A small image captioner, trained from scratch: decoder width 128, batches of 256.
Rows from block 2 of the text decoder, named by matrix and row number. Each number is 500 + 50 x the weight over its row's rms, rounded and kept within 0 to 999. All counts start at 0. Numbers have three digits each. After the name is the row's rms in percent of the matrix's.
# v: cross-attention value (decoder.blocks.2.cross_attn.v.weight, 128x192), inputs 96-191
v.0 101:421500500500440590500500500452450500442500432443452500500624427464500500500500559576500500500462438458411451500500500537469500459542500500500500613500500566500583547546447500589500563500535567441397550500448500500610500500437400500500395500500500456595500500447378500500593560500415567500
v.1 108:550458463460363560548571537500500500444601500500538500500500500500462415500500545500500500398500500562470500605553500443500500456560458500500500574500500500500566541387500566500445439500565500549443469441500394541447530500500441443500500500500500500500606500500500416540500500435458500500
v.2 104:500500500500456500500617500466594536500500372434553500417416500446437543500538575500500500366500605464457382500415471443432538500600416447458451500500500540551439558451458500623500500561440416500500500500500558500500559546449450500500500500549425616500540500407449500532500548394500579500
v.3 103:500500449470500500594500411420424500473500500500547548500556500500400500456500500395424500500389535500571500468457500500500427589547384437500500500576539500500500500459500500500500545500540537500500546500622681500543431469526500590457500459500568500500357500398574391500500454500393500500
v.4 107:437580500500500437500578554602573500659500500500500428500500613500554455500565556448500500500500541441500440500500500426586500539574381500544500468500500500500500533562459500469384453560500500455597500500435441500411548567500500422400500500500404500405500567500500500500500596575571500500
v.5 099:563500500500441444500500568500566549577410500500500442500405500448500500559593536434558578542574447536500571574554500500500541422500359547500500438608410560500551500406571552410449500500436408500568429500633500539500456600500500631500500500500460527500453388577544500500412500500558500533
v.6 106:531500563500405500563619500559439540460426500500500500500416393403455500500610500500407560579398500600444500500500500441500500500500544500531604500500500397567500500559500500533500500559538500500500500474577586500456393458560500500432500422541638500500566439583500449539463500448500610578
v.7 108:549531431500500553500500444451624612582500500500461528471500500632463500538440418500595500440500460390500500463615457500500555500500404500401475500589500582462407551500500425531500440442500500500450453500500545456434551576603646500440547390579500538433500446540467500500575467583537500437
v.8 105:598500500421458413500554474575597500500500551550540422500412448500500437430605540500500422500538500500578419500540408551455543604500558500500500500445500549500500542500540500500444461430598423444535461500500500595500406500500500500560500500540416500500500500500587554500500457500500500552
v.9 111:572500500500607500500424500500500500444500576500547550554500500573500388534500548550555470500500462543459500559467549544500500500428459500500376445541575536618500500467500542526458593500528409500500500539457545500361384430638500551500606453456429558500500535443552500399500500500435500457
v.10 109:391465500459546551500541500275500500500500500500444500582427548500500590418400447500464500500500500454500500541500654571529500545458549537545539500439416500500500500452464430562544554562404469500500500587537434597596500500420500425561500500548500465500535468539457543500600500534500500500
v.11 108:420443500467500500500412556406576562500466461500535500500500500454500456500396500420500500553421500500500500500500500565646500422500462500564500538500456546500460414500500565500500583500572500561409539545577398390500474579546500500500500500465577582447500460500500500564541500500441544500
v.12 095:575500500500418465500500500500594532420500669500500500500500424547500590500556500500500445413500403500500500577500448565588500647500500608578500500500436500500460500572500541500440500458500569500401454457536557500464542500500565447413500543500500588585438455410500500500451500460500589500
v.13 109:500542462500500457500429615500598461547500500602454500500419412609608438536464453500424500500460429458541500500500570500500500447500549500500500553548434545562500423500500560500566500438500500427457500434526500500500447614500549534464500500459459500550546500500455500559500420500532416500
v.14 101:500500539500500428555425537500500500453500500500500441385635500532354449442435531537500574422596500449500500467453582450500500540500400500500500500500553564601364500500394500556411579500557500500464500500580532398500458500577583500500500614544541459500469500421451500500500500563452465500
v.15 103:500584425533551582500500500500500450566500457500500500500438500500500452575475500500500396500500500500500500415564585500455444441403446500500500500500500500500500527500401610575500550500469452421569500500462500569500436448408398500500421500500500500544659445500567438500500444500500500415
v.16 106:447500553454592584500559537546500500584431580414569571552500500500578500500500447500349544569500607584500540500500500401438500576572554424500500437500500436500441500500567500471542420500458556500500430529500500500500500500441500500550500500500441500455500595559500500500500552500500500464
v.17 111:465573445461440500500557500556500589500447500446500500500453540500561591500500500500423500500442552500500554582453500543564602500579500400500446500565500500500500454584500547571500549500433577544500535500447500500500500538500534615500500457500500500536448500590448500500377451500540500563
v.18 103:500500382500394455500574571549456416500500552575599466545500500576450500500500500401500500500440563598419576500500552430500500438429417535500500464416583500500500500500500500462452468500453500500589460425440417567551554500463500534567559566381500500591583500500613500500500500546433566382
v.19 106:465549564442500416500500500500544500500439500455446500395500534500500579472632552454591525500471533562410467441445500371500473463500569540500500500453500500500557500442500465500463428500406500612587447412500410500500500500500500398500545500500582555470439500584500530419435576534500500549
v.20 102:455500500500500584500500500616469453500414343500500358423548500397545414500500500571456441452424500555500549573500500500500396400500500500470420459500528500500500500500442598588500500500547500437500564500500645596500500427615558439500500500500500428500500544553500500500500442500500500532
v.21 102:422556566500500576410578551500500583447500458562500500583573500409500414500584470500420500599556450500500567639460500551457500457500500563445500500422500535467538500435500575457500630584534500500500544500500546453500462460431500500427546408561591451500405534500550448430407500500435500547
v.22 104:500500370466454544500529500460473527638461464569500500460500500563538408578566531500647430445500500366593445419534500500500500500474500500431445500500451500545457500401500539500500454500500500568418500500454500630500500447500500418500500457546500435563560613500500500423500429530500500440
v.23 100:546446500500500500442471568500500500450560500500470500462500437556444547500500500500500459408500580500500500559500448429532408369500576500500500500442500500500500376420500547567423500407500556425447410405500500500456500500500500456500560500457500463500389422500583573500500500500383450562
v.24 098:564352590500578452541583535500450500500500500466500588500425568571553500429447500386586500500434630500500428500475500552500428500500500500500592435500500500500604500500546437417412500500500500500500500500500417438500500500500443500500500500500409500460577500500434500500467500500500500500
v.25 102:500568403417400424539500500460500500542500555548553545551635500441548500462500500500500564444438452564579569410500467500500500441440548500500500500454500446550560622560576500500500500500500590500437500500546500556500500500567500500500590500500500500434500500406556500500542500540434500379
v.26 090:559609500500545450500435445431500500539500500500500500574500500554500500500500554541601464459439500315550615436443500561552580550433500500500540500394500500500500573500500500500500427372500500585500548444500600500500500597500500432500416500575500500500400500548500563500447500500500534415
v.27 094:450500472500562500459500558565500500556430500559500500591500443454500442560572500411399556500500500500604500500442500594500500436500452500560442500500500573500500500500500500500459557500461425500500542500539576500500557461500594625500417500500321500500575500593537458500546434414500500500
v.28 093:500500467500500457443549439535500453500500449422400500559570575500500500500500500426500500539425593569448500500460456430500370500500500500500579383500446500396553500500459500450500381500500619500463500416500548500500500457390607595500535500500500566500552441500587500412500412500548418575
v.29 099:500500500596500500558500543536500539500439500500454586526500448622467500589455500602595500399500430610500572548500500427500500590500500438500500436500563548454500500594552500500500500604457500500500500460500500500568444500452500402500467424468476605439500435441500555548500437424500500397
v.30 103:561556500500500362500415452434539500453500500562500405500554572407500500500467440590536500500500551589548448367452450543553500500598500452500500500500500500571500564500408500500500563500435441500580464500406500500500500543587500500456500500556500500500546500440500392421528583500500585623
v.31 100:422500500500441500500440500500460536500543441500500388540556500500500596569459596457500500441500564500500500408500448500500547561467500500500447437587500500500500500500410539500500543500455500500500500547431500688500500416500546500500500500500583500399500500500500441500500500500457500500
v.32 097:500500438500576500570541623500541500500457500500500500568464443500425500500500500500401500471563399500500500577500500549500576533500500568500588500540500500500500437632500500500500445376500419558378500558438446441425500578500500500500559576500552539456500461500441500500500500500500454500
v.33 107:500500466500500428564500574500545500566440500500547500500470430658584500500500500500500430574500500500420425500404500500500592529500563576535551500424500500641424572500583500500545426549500500500458553500500549470500472500599467542500500500568500500547531500500536500500500569325500500500
v.34 103:500500347446500500431568471500547409420500500500545593500454500421500500500575446568500500500459446500420500500500610500500429606532462500500529378500600500500500458424500500500574500500458589544463500500500433401588500500500500500500417464500608456403461500500568500441500564563456432500
v.35 109:528500556433500500500435451500471545500463431500500500600500500398500411500500460595411500464500500549500529416432500414500564539618500541540500536500427500427500570405500555457562563545546563402500462500500562500540500500500500500500500500465500440500500533447500500555582500500500462500
v.36 101:500500469500412458582540500597546431500500592596500500385437457500537410589500500575500500500500500500564444557548500425500565500500423500500554532568452500461500500500500500500500391461500537406427587457562535500500535544547412556500500500572500556500500500500465500546526463500500570500
v.37 106:500432500500561526458570500455441500500433525572422500500500500500555566500466420572466468500500500562536500438500500459474500500554444438537371408536521531543549464500436456500458500566500456500500500536500500638555500500458500595500467448500420571500500500500500602500577427470500602500
v.38 100:444500464500500456500553554500540500627500599500448602531547450451585455500500500500624534500500550500500500566585500500452500416500500500404500500414500582500500606465500452500452500500432500500545440413552500500500500500500545373500500500433449500453500500500500566500428500500533500458
v.39 098:500500500500500574545500500500460500500439594585335434500500451449459463500555500578562617575500460500387500500533500545500457500500401500449500421433468430462500468564500500551577500500540637448446500500500500500500589500500500500453500500571500500500461500529561532500444586546500455434
v.40 106:547500500500530500500500500500500500500541437500537500567460428385500466441431440454500559500500565500500550500531500457500500566575500552500367500564500544597414500456500500500438562548500387500620500500564368500500537521597500401432559500500540469460456596500438500571500500547500616555
v.41 109:500500460500500556605554465500500422500548500500500500500500500500500437500500500578608500500500421449574500500500500536455500409458435441531500500500470458399500445500500500500573540500420500575421570420500559500500500500419548442500462500500563500542500500439573465500500459630562436448
v.42 102:500500403500500500530500500500654500545527452500547500544500429569500365500555608500441562500500447500500500450582542414414500547457500429551500500550500500386388568500500446540453372500608500469500431543500500500500500552500500500589500399500500500500541447579541500500587500539427442500
v.43 100:500565500574500500500500439500557500500578500460552454500500500465575562500500372387624581500500500500500416500442417500542564500500500437442554583456500500500500500500500460500575500500429386434574432463547584500500500500500428421500537451500500440462500559590463500577500500500554533550
v.44 099:500399500500500582500539465500500461548500500500564459500449500500500394533548398500455500500500431500468500500567500500500538469419551415450539579425451500500500500500538500406433500500550500584426500571500500500500500500427500452500580500548500545543622555500443549575500585450547551531
v.45 105:500562500500557500534633546500500500578500411455500500500500500565535500546457500443500561409652545444500423500500428462467500500500500560500452500500500571453556500500500500540438415425500548588555467500439565422500500500500450453500565450390469500427532500500533500554500551552500446416
v.46 101:445500456500576500412500500500500462428500500500557550500434500500426559500500560500500500435420500500500472549438577500555500500563387500574466425500467533500500453605465500532500500451592437500500500555500429464604500433500577576500500500448549548500380500453428500500546550596439500561
v.47 100:500500560500534500500500457597469569500456674440567500500538500500500568500500459500500500500500500436500543570500500452500397567500500464500572500549500462431500500600427500608500459500500361669500500552500594500554500420444455500500500500500564500572500558500500500500409500610500500500
v.48 108:500500567500500417500558556625436567579452500395440500500500444500500500500534616531438444408500500500500450475462500458557554500500500461544457500590557500500500500576500500429500500544500575461500500500543458460500429456434392500466400548500454500500433447449500550460500570468500426422
v.49 101:466453553441456500446412447500353500541473500561415500500532500500468500500500537500500453594500553500500464603500500500500500500500533538533587500401427500500554549500500500469500440596557532500500500500438500543541556500500559500500500500535546385534459419500453500467463500500500602569
v.50 096:500500500500500500500422424533549500500460459443437557541500546587500500545556546500500431500433500445457447588534423560410541500500537473471410500434500565500500500500500500427464500500547553551409401500437567560535455500561500544500456500500451500443553500500603500451500500500500356470
v.51 098:500500500500449417500500500569576433542450500458569599500500500451422461500723500577500500566450466579500555500500444459500500500500570500554419500534603449500551541431500446500447500500420500437455470550500500500419612500500557500500500550500500500500500554500500500539500500500587500416
v.52 109:500466612425500500438500500500500435536607541500441500566500437500405574500500500500571540564555500424553500500453452446500443595500543500500559469409500560452572500500534427598500500500500594544439436539500642462533594540500500500500530545500435544539406371500583500412500453551500500424
v.53 116:562470449456500500544500500465630530500500473545500569424420500538550500500552500587538500555500385551464556552500429423552500421547558500500500500543500566500445422555553448530500561463461500500537390585412453422460500468612608500500500500500591561500500500581535458466452439500553416606
v.54 096:500404433500569633500500500500500500574500500500500571500500575500500459551500367500500500584500437589500500500546500581596463400500500500500500500553500430455500500500439570500500543440500500500500500562500500500382500545458466579448500500500500500500596500549542500500500453500430500500
v.55 113:586500591565461500417556500500534455402541602500526564456500389500469500500561587500461500500544584500500500414500500500500401402563527550421537584545500446557636539500500457500500534500570538535500460464500413500500500428500500500500500500551554540500500452559500500500469547441500500586
v.56 105:444578500500500460399500500500500401627442500534622575549428460549570428500435414500500420500500500441500546585500554500500500500500500500500677500461444500443500500500443533500500500500500500500500630342581500451500413454439500617541500500500500560422500500500500552500500437500550413433
v.57 102:500564536500452500500500551500560500454500500533473500500562500563500333500562500500500500500426500577500472581397463425500500500588500500585500461599592500540500500441544500500433500566500500524563450442591500568428500556500428436500448500425364500444560439500607500500500500500417569461
v.58 107:584454406453444500389500500453465467440500595500533500466578541500541500500429365462595621500549500650543500500500500500500461500500430584500500561542500500500453500500436426564500500453500448500556544426534463563500500500589560459454587500449500449500500500500551500500500448446500500500
v.59 094:414431423500500589558500500500531426500535553500447447374500500549564500500500500500500406575500500565442500455586458500546500567625536500461500433551500500500500418500500601573431444500500545500500500574564500500445440607500500500500566500436500500500538631470443384500500500546500500453
v.60 104:567500558500558402500500444500500439500554439551453425500500500448500500541633542500552471426612500500616500426554418500500408500500500395545500416547455500500500555500421393436500500500500574449628500500405476455460540500579500500500575500500500553500500500448500500500467500500449500500
v.61 101:500500500500500426500500500500500500434597500558500450561500500392500500500551427500500500459422390500536575500500500565500426468500571450450608500500449500500559500610542439500623500500500500500500460500393500549500500500500443570500559500500585446536500500540547583500444443543500456500
v.62 093:500550603500500500500456574500500573500500459500450500500557500604500500448500500500500435457584500462592500500405500500543500571500500500500500409500500500578500500594500548462500500450450500464546461500455402500569500419435421356584500463576455601500610535500463588408461453463549500500
v.63 104:500528568500465500576500447444567458500500397587500582415500464566500500500445500594545500500431660500423500500457540500500500500540419550500500444500500592500500500551500460454565368541549406500534500556500460500544427582500441372565570500441500500425578567500500446462500470500500565500
v.64 093:500449443500500500500557500588383391579500559500500563500406571500533500500418431500500500500500431500500615538545420500500421500467500500500462500387500500402500500500634500500500547500500406500500500500500432500500435500500500418500554500500500571500500500500500500435500456500409500548
v.65 101:500500500571625500500458500500456500439500500595561563500578435500547435544416552500500500542591606456543500459397571500500571453500535500547586574447500607440500500568461447500566500434563500500500540500546500453417435555500500419540500542500436439500500609500432500537500500431500500500
v.66 104:500500500396448453500500500500500529468567500500500458544500500455500543500500564500575500500500596500545500400500500460438500388500409406463500574500500536500500500500536628451417553369500500500408500590453500500500614500500500500500500422538588500388588463500500553560500500500500621464
v.67 098:545500538406500500500500533545401425449417500500411500500582554500579552500448500561500500500544548500556500438412408500458408500500539500500500568447500578500500429418500586445555428500500546500588500442500578500541500500353461540416550500500500500500500500561582500500500500500445500500
v.68 091:500500436500500537413542464500566439500500500500500500378500395500500447542376500500428500589423500468500500500574500549565399500500500500596500500500500500443500425618500415630583543500453500552500552500553500469430410500500500446500500436500565500500500500395500500500500500434500500500
v.69 100:500500567500569500500384500500500500452500543500549574500500500456554388581500453422500500550560370500461444551500458500467443445432545500537528547500500500500598500500500500646551500500500500500409500500500415500500445544448458563453500500477500428543419402500540500541500559577500500500
v.70 103:500587446394435500500410500540535500500500557500500385500554584500413388532500500500500447427606500500500500548464600577532500546610500500444500419500500500500500500500500556562427543463534423500539569500500549500444461531570500500500580500555463451500500500541500574500500464471500463461
v.71 097:581500450500465397500500543500461444439420555444500421385559500576500500500541596500500500500454500448500459500572421500562553435500458500590500500500461500578374445429500456540420500430500572549500500574500500500500500500463500500459500406500500546463500417384538500544567500500500630500
v.72 103:500469500447500467586593500500500441375500436464500557500500500500500603465500597500413563543433583500500500565424423545500547500500562500426581500500579500500500500453500500417404500568557445459425529583463500425500441500445565423500500500549500500540500555573576500434500500500500461436
v.73 092:500500500500348500500437500500429394500500500563500500590500565540500500500500500500542408544545500440393588574500449455554601500500593500543558500377473386419500500500449434500418500500542575500596500500581449500500500551618500373500500500500500551500500500500533427458444500500500500500
v.74 095:454448412500500500441500449556576423428500500644500551442500451500500408626411500500500500500455500500450500445500500500456500430428500500500500500500500500500448500353500500538500563500500500500555500500452500500421418500547400500500500440500500500500500578620461500436500394500561431500
v.75 095:500443565421500500500500539455549433500500500464359500500500537500571545500458500589500446500443455500602500500500449500566419500595373500568447423541500500500545447500622500500500539556424443357546500500500500450413500500500434500462550500553460500500500541448445585500500500563534500500
v.76 088:559500500500596461438547500500500500616378430500600562500433453436500500571500369552500401500500538455500500454431626500467500544500450500500615500500500500581500500559500500500500500500500457500547404500500500500416500500500437500500500500427500593563500557500500597575500500500500500500
v.77 092:500538500500500500500567500500500577401582565378500500462500457500500500364500463500570451500500500440568453500500539500500500575500450500500553568500442441500500550500500500468500550500557597417500624463622400537547582500500568500456500500500404500500500500500500500570605610500556455642
v.78 106:539549500500500500412500500437566500418590500500500500563566649500569500552500465500500585571548500525500438500500454500500544500429500558500500500429500396500500608456563500500500500556456500591564500459588500500574444500500500500551463581572455500500500463561500460500552500500500563413
v.79 093:500500500500542450593500460529463500462500412319500500500558500500451500500500500500500500500500500500500500500500500566500500500500563500500500360500500463455548545500550465500500583562425636500500454549500583500613500500500435500586500500500446500424586445500556500573405465407555500419
v.80 098:500500612500451500500426500500419500500469458500446449500500551500500450500500567500463374435500500435500500500500500443555500552500431500500500445500500614549500455500500500430458413621500575500500559500500556574438435573500500500536500500500585417500500500399447404500414372445500500500
v.81 098:500500562417500500500422535407500544465454459466500536456467452500462461500500500500500461500500500500530500500500500567500551550449579500500449500426500500500600565568500500442500431551500426637407602454606576500674500442500500602435436582500500500405422500452500500500500600500575500587
v.82 102:500500553556500441443584419558500592500544449500360500500500500500500500500460561561451590455462556454534500444539365424500500558406500500500535500436500468500411441500500457588551560575544568500436380500500500551500500500449371500500500550500500551500580432500426500405548450588500500500
v.83 088:364500550500436500440437579500500500500457421419452500500500500592465557500500500500550500500567500500573500500500406500443375500500551467382500500500500443439500500500500542500500375500500500500573500439389425500500500500552500474500441456500444500388500366500500585541500500500500500500
v.84 104:559500398500537500614500500500500625500610471500500500625500436462460552562444500469500500609528500500500426500457535500500500500539579500548444500434661553545500469431500564500500580449500392583561500500462585534500464500500549500500500634500575445500500500500538533464539447500386500500
v.85 091:500579500581500500500500424500442444500535500500465500567500500500552562500554418421500557500551567500552538500500500500538500500455569441500402438541389542500500500405446500500500547500553439551500500500464500454598426500500500500456500575500386465553500500548500451500500571567565500534
v.86 101:452555426500500612437540500500413500585500555542411541500500500559500461500500500544500500573500500589451383542594444500533446500500500500500500377421500548445500539500500458403500500465500500500500500349500539500500448500536404419452500500554500423552538577571500436500410458462500463500
v.87 096:500500401500500500588564465500660592594500455453550462500531381500500437500500470500421438500563547595448408535500579500500500500566500453500500544436443500457500549604423544420418500500379556500500461475500409500500466500423500429500542500461500589443500500453500500500500500500562500500
v.88 106:500500434557500453560428410500500592477536500500454595500430595473459563500471500500500455500452456387532500500500551555500500500500549470500426572500500500500433556582450500645624582395500454538462500574432585429446450544430500448500433500454500430459445500544500500500500500500500500570
v.89 093:500458383545561548500500436500500500500561500500589446500500500500500424446500445552500570429582533500500447542500500500500628500557500500500500597500500500642438563412500500500463575553500500500555616500565533592544500500551550553589566552438550406500558453450500567500500500500500573551
v.90 100:500579571500500435500500538404500546500500500400500450500500547500452572500566500425500500460471430500500414409500539500500500604500577580500500500601500458441547500500500444500500500500433354589402400414463469500500500500409441500563500500500500625500540459451500500500500500540500468447
v.91 102:500500500500500500500585463500500423577500561500450562500500500551570435500500500500500500541431566450500500449500433568500562500553500500500459500500500383540500524500500500604462454539500446500558385500500392500401464535500500500417500411500500500456500500500564500448500596500500500500
v.92 097:537618500540386500500500555500500472500461500573500500581583440500500448466500424435576452448500500536334410500547500500432500458500500500500441500565500500549500500445500500500500433431429500500500450500500500500465500581572500500500500420614500500442500500500500500587671500500500500573
v.93 096:434500500500572500459500632500500564549500620500562500500455460500594500440500500500500539588500389500500441450500500500441500500500500500443500625500500389444500551500456500500601415500500500500500439447500500537500451500500500500500500500557500597383500428529548500413548500449425500531
v.94 092:448500557500500418500500561465459500500558411471453500500456500599500435500536500500500377500500456439547555500425500558500500500352426432500500500570600500500571500500500405564500570500459500500500435500500500500437546500500500471562574500500565500500568500447617427540500452566587500500
v.95 093:500540500500420417500464500581500542500500421500500443500500500500500500456500570500500500500500551541500500534500560500500597500552500420500500500500576538602500500500500500575500500578500500460363428585416432500391551594559402500419350542500623550500417500500500450500500500500569540567
v.96 099:500448602445500500500545500500500587582500500500500384541418500387532576500500500500500500393570500583543456356428500360500433500500500544500500500500545500500407456427500357500500500500451500500470577500500445500536500500500500401500500500500552443500500463500400500500500500500456500500
v.97 101:428500388500458500565500500576561547586500500463500500601416500500532500598559500500554500453500500413439627549500500570500403500535569500467399596500500531500500548447500568557369437500605500500500500530422500556500412539500551433500500500500567417500500554500500500500500500605500420550
v.98 089:540500456500500545458500500546606570500440500586458500500562459430559538500579547500500500437500653500500500455500500472500500634500500500500441500500500500500556500539500500500500500500465500500500401563500447500500564500626436500443580500570500553619500500500500465462414500558500500500
v.99 096:500500575635456532435540500550500539500500654419500500582438500414455589539466500368545500578500500294500500445500576500500451500500465450500547558500500438500500500500575500387534441535451529500500500500500500500500500469500500500540578464500500500500463466428450554500500500500422500414
v.100 104:466500454500500430500500500562500539500584424465470500421427614442591500500453500449500558500500500500560500500500462430500455585500500459544452547500413568648548500572436500442500500412500422367595452443584532500406500500450500500567500500429500537561500552500422585500399500500500579566
v.101 103:579500500650446546500500500500500406500500452532415449500568543500500500500500500540543500430533395400500500500500576500500500454500416500561500448500500602409500500455500445567547500590442397500441500542457500500500500500432500500429500500540500500559500500500500571500552500628500500446
v.102 091:599500500500500415580542441447500500500500420599500500534500500500500578500409500500446500597500500500500539500500500500500410598589500396574362542500500542500444500400500500569500500548537457438500451500500551500549428500431560500500443500442452411500500562500545500500554500455500500455
v.103 095:500500500500500540500500443500500500500564451583407500641500500444500500500545500500415431500571500429500390500500500549500608500500537500433569500500441444500547551500500579500500500559355612500500500500411500546500500500500500500443617452500500546500593565415558572500532500433433418465
v.104 098:500542606575500500500500500500500441500464641500577500500500540452500500500556500500500500452500570500439500500455500500396455605566500376500500500500553500500564560426500500500500457462500500500447500500500552500591430398381500564500500408500500500535436500437532461500460452500405625500
v.105 089:500598433500581368500500500322500500500500550452500500500601500423578500500500500500500399421557434441635500406400500500500500446563605500500551500500500500500500500500540412500500500454457500500500500500500543543543500588546619500500555500500612618500500563500500500446580500500500575441
v.106 101:500500442500460673537410457432452500500530500500552546424430500377500500500500447500447500533500434500500533500446422443500500548459562470436500500425500565500500544500447500500583500415409500555500462500500500500574500438500561500583579500500602500464454500500536500399500460500412500538
v.107 095:500500500500500500500500500586405447574500500500500500500595375414543571500606441500500500420500587559438687430531500500594443555558500500550500500500424500465500500454604500580447543550451542461465500451571500460500500500454381500500500397500547500500500500500452500500500444401589500500
v.108 096:500500500500500500500500500500500564500500500566500549451500500579592500500500500500417550500500500500450550500500500500500500604405500500636455583462445500500500533500551500574500544500500440500558436536500500589500500500592415536500594533500559428541589604500500437395500500500500422604
v.109 092:448460500500386448500500500552500500500500454386625500500500500412563500500557545500500500403431430447540583500500391587500395500561412500500500500576554500544586500573605411500500500500500500572500500500409557500500566500464500500500424413470500500500413450577500500500445434558439500585
v.110 103:553466441500386500500392500500500557421500500423584461500500500580500537452500500467500390500404500500500600500447553500423420591500500500500500500500500500500500500500500500500459500462566500629441500681500582454417439566542387587462463500455447460500547546500500577500571500500500500500
v.111 098:468500500567546500415418500570550417458500561560453547500396467557586500427554540500500500500545500420500588399500500532500500553500500379382500670457500500442500500463500500500500467541500500550500553500500540400500500500500500456500593463461500500444550585589500576500500553500426500500
v.112 093:500500500500602500500553500500549410457595500500392500445500595415500600500353385539500500415547566500639433500550424500500393455500500500537500445407459434500500500500500500578500500574410438500500436500456458500500450500539500500500500543500459500541570500500609500500500500500500500446
v.113 088:423576500439543500608500500560500500416607567500500500550500571500425592450500500500500500548551500500569432475500500500500454500500539500500500500500445500500554579410500500500500594500500500500569500500547500500500584500444557636500500500500463564461400500500500588449565500552423588500
v.114 095:500554414500500500500500559462500500608500500610547542500585454500500417416500500500500500500586500500500556454592500594500445538390430442433568453500500500440500458500500500500339500500421390397537458433532546579429550500500500500551567584457500500500612405551654557500500500445543425500
v.115 108:578500500446533500500500500431500587423452560458451500437500500418500473573423500467420500430500586527542500500427500500542541608500500602568453443500556500414565427500500559543537544472563500429440585532570571500500500500443500500500394500444559500500409500463500410558387500500500500500
v.116 095:500500500500500500460500500435500462500500500435500500500500468575500574500459538500440438500500588500459436500382603552500582500500568500450500500538585500420500500586431500636591500406559500435500449606500536500435559584461374454500500447563564500500412559500500500653500500500500600552
v.117 096:500535645551500607500500549459500500436500544436500500500500500500500500500500500548439456543560555500500500635500500432444500575420500550566613500416500500442556568500500500500500401461500450422500390429500500541546500545534409452500455544500500562535500450429500615565466500423449576430
v.118 091:413500500417500500448500500500500594527646573587605409568538552531500500548564420500434635500426500553578564500500443500500500500645500500500439500500500565500500437440557500500554500555556500425500447500552449500500500381544500500500539558500566500500586500465500500500433455548500565500
v.119 088:500421500559572439500632440500443421597564500414578500500500541405466500435370500500500500452444500394564458435398425500500500563500461500500500500558500500500553436500500500500567500500500500429500382549409560449500574500452500563500567550500500629559500551436413500500500500579500448422
v.120 101:607554538500500539439500500418583500500561500500500500472500452500432557559563500500456576389500442500551451500500454437500500500546500500450538500556581427500556500357462500456500466555532447467563500500468556435500433424589500500567535500551585569437500500500500500574463428442457467400
v.121 096:500500443551396412679437467500464395440500548500500500539425556500500572409463500500500500571595500453535563500500500395461445500613549449500448500542554537500449500500402427500582500561545440500500553500425500500533463500542549500427554556587634534542500500543500414568500500577500500500
v.122 095:588598569586428608500500500500500500544554500500413500500500500440415594500500500428586500500500500449500500500420563416551415545574500430553500500500500500500500500500441456646546500564500500500500500604500500420533559500546453500458602559500556552500576500500500500451500605548500426449
v.123 104:500439539566500375459575500470500500500500500402442500500563401500500500575500500500500500500500619399500421461451591500500500500595500500528500436500545500416500423465500452500500500500574500431416500578500478439578500553528500500500500549500456426626435406428430500450500500500500570500
v.124 091:536466500437410500500500500500500456500586452579500565500539571500438570500500500500600544500543449455500453500500500500535500500500545500500500500500398377418500542500552411500500421500541500562451588446551351590500420649584452500500592606542500444500405580500500436500500500500500433582
v.125 097:573500456500573569500500421408437500443500500457500534544500500568539500500457545500500500469500569418421500500500550500500500328500500576500500500439417587500367541417500569500449500598439452441500500500500500447500432464500500500500500500500500500500599500500616436500563500500532500411
v.126 105:358557461562500387500547500500474500500500442432389500456500500430435500500500500558500548500538460500594500452369582544500453500459500500500407500500500553557500500500449500463500471500500500500500420500500500442538500549553453528500500566500449533573500500538447583528500500500500460500
v.127 099:428500500500500433462500500500533542500500500587450500500465423399393421543500414575466500500500615448563428442500403565500436446460533541500500469500500541500500500590500552440596646449500553500500452500500553500442500461500500500500500500557500576500525500500500582588500500500452373500